A small multi-label image tagger, trained from scratch: patch size [4, 4], layers 8.
Rows from expert 5 of block 3, named by matrix and row number. Rows with one number belong to one neuron. Each number is 128 + 32 x the weight over its row's rms, rounded and kept within 0 to 255. All counts start at 0. After the name is the row's rms in percent of the matrix's.
# gate: expert gate (model.blocks.3.mlp.gate, 8x32x160), inputs 0-159
# up: expert up (model.blocks.3.mlp.up, 8x32x160), inputs 0-159
# down: expert down (model.blocks.3.mlp.down, 8x160x32, transposed), outputs 0-159
gate.13 103 [107 145 129 152 125 111  83 182 107 117 144 186 162 168 123 137 204 142 191 104 139 119 112 114 149 170 175 127 124  81 155 137  63 167  76  99  99 152 127 154 128 153  80  82 118 109 105 137 150 179 155 151 121 124 123 118  99 118  88 162 158 109 143 123  78 104 242 133 126 124 170 151 134 121 131 115  80 125 175 131 102 132 130  95 111 111 105 142 119  53 122 161  79 126 133 135 110 117 114 156  80 134  69  71 160 127  96 138 121 115 123 137 140 165  90 232 179 132  81 123  90 126 110 111  96 184 143  57 129  78 144 131 175 132 138 118 127  92 109 136 133 193 127 121 156 153 195 131 122 149 115 150  99 123 184  96 138 135  98  93]
gate.14 084 [139 141 122 117 137 112 197 115 164  96 143 115 158  79 115 158 145 128 130 112 153 114 134 105 140 185 108 144 115 178 128  75  99 171 153 118 116 137 144 122 160 125  57  86 173 195 119 162  72 105 138 149  97  56 111 103 126  99 170 146 151 143 164 138 116 170  91  71 165 139 126 136 154  79 142 175  29  85 171 130 188 152  93 103  83 148 141 125 104  89 150 118 128 126 147 122 123 108 136 119 131 123  85 155 139 145 121  86 166 131  90 120 128 143 213 137 130 155 135 190 151 105 179 139 138  77 108 112 157 124 168 116 103  75 139 156 142  87  75 164 142  90  78 117 107 139 169 162  94  57 139 190 130  56 116 115 111 142 133 158]
gate.15 115 [164 167 105  76 142 154 169  98 109 133 152 137  78  95 121  79 116 104 147 187  97 143  98 105 125  88 112 121 147  99  72 157 123 172 156  95 121 120 155 164 176 107 117 102 110 132 142 198 130 110 146 157 128 148 165 192  99  86 194 135 141 113  62 100 146 150 112 155 162 102 110 144  77 112 161 162 160 121 139 134 141  93 151 141 140 117  86  98 136 128 142 107 130  97 130 120 124 135 114  87 177 110 188 166 166 137 138 111 119 118  82 166 124 147 134 147 148  71 129 144  90 111  72 192 152 168 133 122 115 111  92 122  90 172 160  87 191 115 124 162 176 135 125  28  87 168 146 147 126  61 139 133 153 103  65 203 133 130  64 142]
gate.16 100 [ 93 108 204 115 154  93 112 108 182 109 198 119 144 146 113  94 166 109 129  84 168 119 128 165 114 102 199 140 164 128 155 142 108 142 115 125 163 181  99 164 169 136  86  99 163  93  95  86 139  98  82 118 138 117 160 153 107 140 112 105 117 126 167 162 107 137 132  98  69 191 147  72 197 102 142 115 141  77 158 126 151 152 137 120 132 176  49  84 129 104  83 112  63 121  92 115 121 160 132 124 137 102  94 131 167 117 133 143  62  69  84  81 174 168 187 114 110 153 119 131 140 127  74 104 138 126 141 148 172 169 164 120 190 138 154 149 161 161 165 100 116 118  80 115 121 154 136 138 151 151 152 107 132 186 139 129 173 159  68  98]
gate.17 114 [154 103 179 100 133 147 142 177  92 119 123 188  98 146 146  87 154 124 147 165 134 102 130  83 105 124 130 114  84 171 117 105  98 106  86  88 154 159 153 153 116 113 172 116 105 174 118 134 143  99 152  84 103 155  59 125 107  87  88  56 142 149 144 104 130 114  83 123 137 159 152 212 148  83  71 141 122  79 131 118 120 158 129  93 101 123 142 143 124 125 146 124  80 194 105  95 123 198 115 142 113 108 149 153 143 118 157 137  52  88 119 143 147 124 132 114 164 189  97 112 111 148 103 132 125  95 146 177  99 167 199  99 133 138 137 167 163 121 152  42 149 169 154 123 110  89 155 121 103  63 103 174 176 162 130  68 202 124 144 109]
gate.18 107 [192 100 125 155 116 125  99 128 119 101 145 174  93 106 140 130 143 119 136 109 131 122 137 156 104 158  82 124 126 156 148 152  93 153  87 124 133 174  92 155 125 148  46  98 143  55 163 105 176  72 128 108 125 112 117 207 172 115 146 156 137 146 125 152 189 170 121 120 156 169 100 145 164  95 117  87  80 152 143  58 125 144 127 177 142 145  58 178  91 121 209 159  69 151 151 106 160 119 101 121 148 148  87 122 182 112  85 155 122 133 123 127 145 110 121 193 198 131 109  90 167 152 168 163 122 132 150  73 139 167 135 151 122 190 132 158 159 160  93  97  86 148 166 138 152 147 136 168  98  93 133 155 131 138 138  66 165 182 101 137]
gate.19 092 [136 108 183 118 131  88 143 107 101 155 134 127  70 103  92 107 121 128  93  92 166 149  92 153  82 160  76  74 135 137 106 129 103  61 159 176 138 116  62 101 146  91 169  74 183 164  98 123 129 171 129 114 197 153 172 136  96  99 186 166 124  89 186 115 141 164 175 136 118  92 124 117 164 133  90 141 134 136 192 188 137 187 129  85 110 143 127 124 146 107 126 106 126 153 145  92 140  88  80 124 119 178 136 151 108 114 148 130 143 122 155 114 115 218 108 126 161 152 128 154 186  94 175  91 134 171  59  93  59  84 105 179 120 137 128 117  81 104 151 143 115 122 122 145 131 111 133 181  62 134 155 140 147 137 133 107 113 154  87 102]
up.13 099 [115 132 173  85 150 155 163 113 155 168  96 111 133 156 121 134  31 126  83  91 168 114  80 154 163  98 104 111 121 171 110 158 216 165 155 147 156 113 135 116 113 107 153 161 149 153  91 102  98 105 127 116 145 128 155 162 138  93 130 122  88 134 127 113 201 143  67 110 149 134 121 120 150 143 100 102 143 127 129 119 141 149 158 120 105 162 162 108 122 134 116  91 213 114 153 151 170 116 171  78 170 137 186 180  89 138 168 145 147 104 125 119  90 142 185  43  94 101 135 154 114 128 183 115 128  59 142 173 116 152 105 104  82 109 127 152 162 136 170 117 147  75 121 172 127  94  48 107 158 148 135 165 130  85  79 156 146 162 180 146]
up.14 080 [151 131  65 140 161 111 109 128 125 106 118 138 115  68 149 106 131 167 151 133 131 114 132 111  86  81 127 111 132  96 165 155 157  85 113 145 152 109 137 191  85 172 114 188  96  86 118  93 105 138 122 108 149 220 138 120 151 156  88 109  78  68  85 131 130  83 136 126 147 114 119 111 128 141  76 136 185 162 123 104 101 116 130 103  53  82 171 177 137 177 113 144 191 101 118 103 166 157 110 148 143 101 169 126 109  60  78 122 122  93 152  72 128 136 131 146 155  59 115  52 114 150 116 139 129 160 139 183 127 161  95 127 155 131 133 103 154 127 178 115  79 118 198 125 113  81  77 143 158 180 101  86 123 185 110 125 155 182 138 136]
up.15 107 [ 89 111 134 200 184 143 147  87 115  97 147 143 128  83 150 132  99 142  89 146 101  97 120 215  77 137  67 140 128  86 143 139 137 102 185 158 149 126 174  86 120 131 128 127 112 110 116 150 127 131  99 149 163 126 146 124 131 179 132  95  87  70 118 137 160 166 105 129 137  97 127 159  77 143 150 153 174 117 181  98  54  97 163 163 113 124 117 130  74 103 129 143 140 106 137 134 163 183 102 151 145 138 204  99 196 129 106  89 144 150 138 166  48 120  99 135 131  98 132 148 124 141 134 119 109  69 129 188 182 122 202 163 110 148 131 125 124 102  83 109 129 123 120 116 194  94  80 118 127 154 185 139 170 148  71 169 153 184 117 153]
up.16 107 [111  54 121 147 158  75  99  92 140 121 152 162 122 181 144  81 122 108 146  79 125 144  97 111 128  69 127  93 170 143 150 108 155  91 124 133 126 128 144 139 173 140 101 137 184 155  99 120 140 160  80 131 130 101 133 144 133 131 110  70 144 125 139 179 108 140 103  86 122 139 144  96 178 115 143 119 130 143 155 113 165 193 108 130 125 214  73  86 148  87  83  85 125 132 118 104  95 195  98 142 138  84 103  67 165 110 151 116  93  67 138  71 196 175 119  67 104 113 132 153 151 110  41 100 122 106 137 190 153 167 161 105 139 129 149 127 112 146 128  99  68 104  81 116 125 115 129 177 122 150 172 100 165 171 103 169 157 102  75 134]
up.17 110 [156  95 187 124 138 123 128 162  46 149  92 175 139 154 126 110 147 142 151 184 128 136 155  82 144  94 101 120  99 158  93  89 123 119  85  86 173 105 115 167 154 159 192  98 125 150 127 135 111 130 155  50 108 149  91  96 128  96  96  88 123  95 108 105 131 130 105 157 102 165 158 159 162  93  66 114 170 128 140  93 148 138 125 125 102 153 141 129 139 106 143 116  89 188 127 106 143 158 114 167 111 107 128 167 135 136 127 126  69  79 108 142 135 145 100 122 172 156  83  79 115 109 122 102 113 103 142 134  90 181 165  91 118 159 102 154 176 155 112  52 162 149 189 102 147  89 161 137  86  24 108 175 159 172 171  61 165  92 142 124]
up.18 109 [149  98 165 125 124 137 136 114 123  79 136 170 101 114 168 117 120 151 125 144 135 116 116 153  87 113 109 102 177  93 154 188  80 151  84 113 138 154  92 148 151 164  88  73 102  64 160 128 136  92 130 142 115 139 145 178 158 101 137 139  82 138 132  98 181 162 135 138 149 168 154 113 165 121  95  88  73 182 163  53 156 140 115 153 144 126 106 152 129 127 202 150  74 143 157 132 130 140 117 122 146 121  71 114 213  96 135 205 119 109 113 130 153  86 125 179 151  96  95  85 175 108 154 154 119 118 152  49 128 152 106 165 135 157 128 173  94 116  91 133 106 140 176 127 171 162 111 139  95 101 216  95 103  71 113  78 169 170 109 110]
up.19 091 [171 136 160  75 185  90 133 132 153 159  87 136 138 155 115 115 121 117  83 105 174 143 116 140  83  71 145  90 124 105 156 113 109  96 111 115  44 157 129 121 137 104  81 145 118 153 137 149 121 109 123  88 127 141 153 165 141 182  90 150 118 127 152  81 124 151 167 137 150 156 104 158 140 168 157 163 124 183 131 162 174 101 158  51  69 111 129 119  87 126 132 115 212 161  87 118 125 212 113  84 102 174 178 148 131 137 160 107 115 141  92  75  66  97 102 142 141 142 159 103 114 145 100  94 129 168 185 143 130  93 100 164 114  84 159  93 108 100 116 166  85  84 131 153 133 137 123 186 180 213 142 136 123 106 104  94 114 116 169  86]
down.13 104 [113 115  99 143 136 204 125  90 120  82 146 149 123  89 146 123  99 187 143 129 103 214 161 122 121 124 101 129 137 109  40 141  73  97 116 132 142  50 130 161 126  98 119 158 117 187 158 135 162 162 160 126 162 117 160 112 137 234 168 121 164 148 106 171  95 137 156  85 125 147 139 171 100 103 193 185 135  97  87 165 120 132  48 111 178 101 113 106 135 151 105 169 122 124 165 104 129 136 102  92 187 135 105 123 131  98 120 153 117 177 160  57 168 156  97  90 137 137 153 148 137 117  68  80  92 119 117 102 153  88 121  89 110 142 163 107 132 136 133 146 140 127 116 141 118  58 178 152 116 112 142 111 163  92 117 107 122  92 139 163]
down.14 085 [176 106 110 141 120 152 107 109 152  87 157 119 163  91  83 100 145 149 169 107 167  74 141 148 111 133 111 219 136 154 214 156 159 134 165 178 194 141 106 162 164  93 131 139 148  58 150 174 168 120 147 161 117 153 122 181 106  94 101 152 113 143 186 114 131 113 135 174 124 178  96  65 140 139 119 158 127 125 150 181  74 147  98 127 112 112 139 178 155 142 124 158 119 148 126 160 109 152 139  80 163 142 145  87 105 116 118 111  89 130 188 154 122  85 122 170 129 117 127 133 108 135 173 130  76 131 146 108 199 119 155 111  81  39 119 126 164  85 126 143 111 138 164 124 196  90 171 113 110 136 146  49 123 165  76 106 116 130 131 127]
down.15 103 [191 143 179 134 132 202 117 135 135 105 114 160  91 131  90 127  97 108 104 144 105 145  72  74 118  86 167 146 137  79 218 148 136 173 111 121 131 123 153 126 179 115  65 147 116 143 199 145 152 138  98 168 125 105  98 102 146  97 106 144 146 107 149 127 109 104 157 178 105 103 172 121 140 108 128 185 135  46 101  98 111 118 129 181 114 148 142 136  72 130 151 125 148 131 117 115 128 115  92 118 117  83 118 108 142 139 168 149  70  72 159  97 124 141  65  84 114 118  90  99 119 168  81  80 101  81  89 165  83 125 169 164 111 101  66 114 159 114 124  52 126 151 186 137 120 133 169 177 164 151 130 137  98 177 124 105 166 124  83 152]
down.16 100 [111  60 115 111 160 104 110 182 129  76 109 149 155 139 148 123  78 113 149  68 147 132 124 177 125 120 106 152  99 104 130 123 141 137 128 150  99 134 167  72 141 183 130 131 109 146 105 183 154 116 176 114 143 184 130 116 163 133 121 157 120 129 121 116  94  55 134 151 108 117 148 184  51  97 173  85  95 134 115 113 162  92  32 118 110 100  86  84  83  97 195  68 116 111 152 190 137 124 140 130 132 129 151 110 129 146 176 120 105  60  95 117 176 141 137 186 106 141 114  90 102 120 162 132  97 134  93 173 113  91 154 126 144 122 190 111 130 130 127  77 159 126 106 127  98 138  36 131 179  70 122 152 173 134  85 159 119 109 154 150]
down.17 106 [131 103 125 144 139 152 153 160 144  58 128 101 145 153 126 122 152  76 136 182 136 119 119 140  90  98 149 137 125 108 132 122 156 175 147 118 145 138 121 148 185 100 129 118 123 147 113 125 162 157 133 104 204  50 138 139 196 126 119 149 150 113  91 158  94  65  86  91 121 151 113 148 125 117 127 114 191 112 161  96  79  73 123 182 101 129 103 107 123 174 142 205 134 107 179 158  80 171 110  90 101  89 115 121 103 115 169 121 192 136  81 139 112 107 160 125 152 137  66 131 105 168 113 135 166  95 137 164  92 120 193  90 101 191 102  62 139  89 151  75 121  94 126 118 119 157 132 144 163 120 165 108 132 208 130 139 167  66 162  71]
down.18 120 [136 103  90  41 120 188 130 118  52 100 111 139 130 117 119  97 116 120 119 116 114  40 145  95 108 160 123 123 139  82 203 115 160 180 108 119 140 171  90 153 110 119  69 176  98 156 132 117 217 146 153 112 120  74 118 156 128  95 118 160 120  94 169 120 174 155  86 128 143  69 133  94 134 111 130 106 121 174 164 132 119  68 131 166 155 118 118 111 121 179 153 127 112  90 106 107 126 125  93 154 130 108 146 161 161 126  82 220 134 101  85  88 120  83  96 100 135 158 131 152 117 132 110 156 138  97 101  85  81 135 178 148 135 110  88  93 139 114 123 163 157  99 169  85 129 162 197 133  61 154  97 126 174 133 107 145 132 155 170 145]
down.19 107 [116 126  83 148 120 120 138 115 133 176 140 163 139 131 145 174 154 136 149 113 143  57 160 111 117 139 150 132 131 136 144 121 145  86  99 148 193 131 157 179 176 113 133 120 202 140 160 137  89 142 155  90 197 167 100  71 141 164 164 119 106  81 107 140 150 119 172 123 161 140 122 122  90 121 156  67 150 109 123 147  94  71  62 135 126 119 138 147 135 157 174 140 130 140 123 133 167 110 121 139 145  81 100 133 156 149 174 117 144  40 168 119 111 134 166 119 161 155 175 114 143 109 166 153 122  60 146 169 162 135 113 203  91 121 159 149  77 118 110 156  67 165 194  96  62 111 120 145 153 113  86 224 125 160  99 139 164 180 139 140]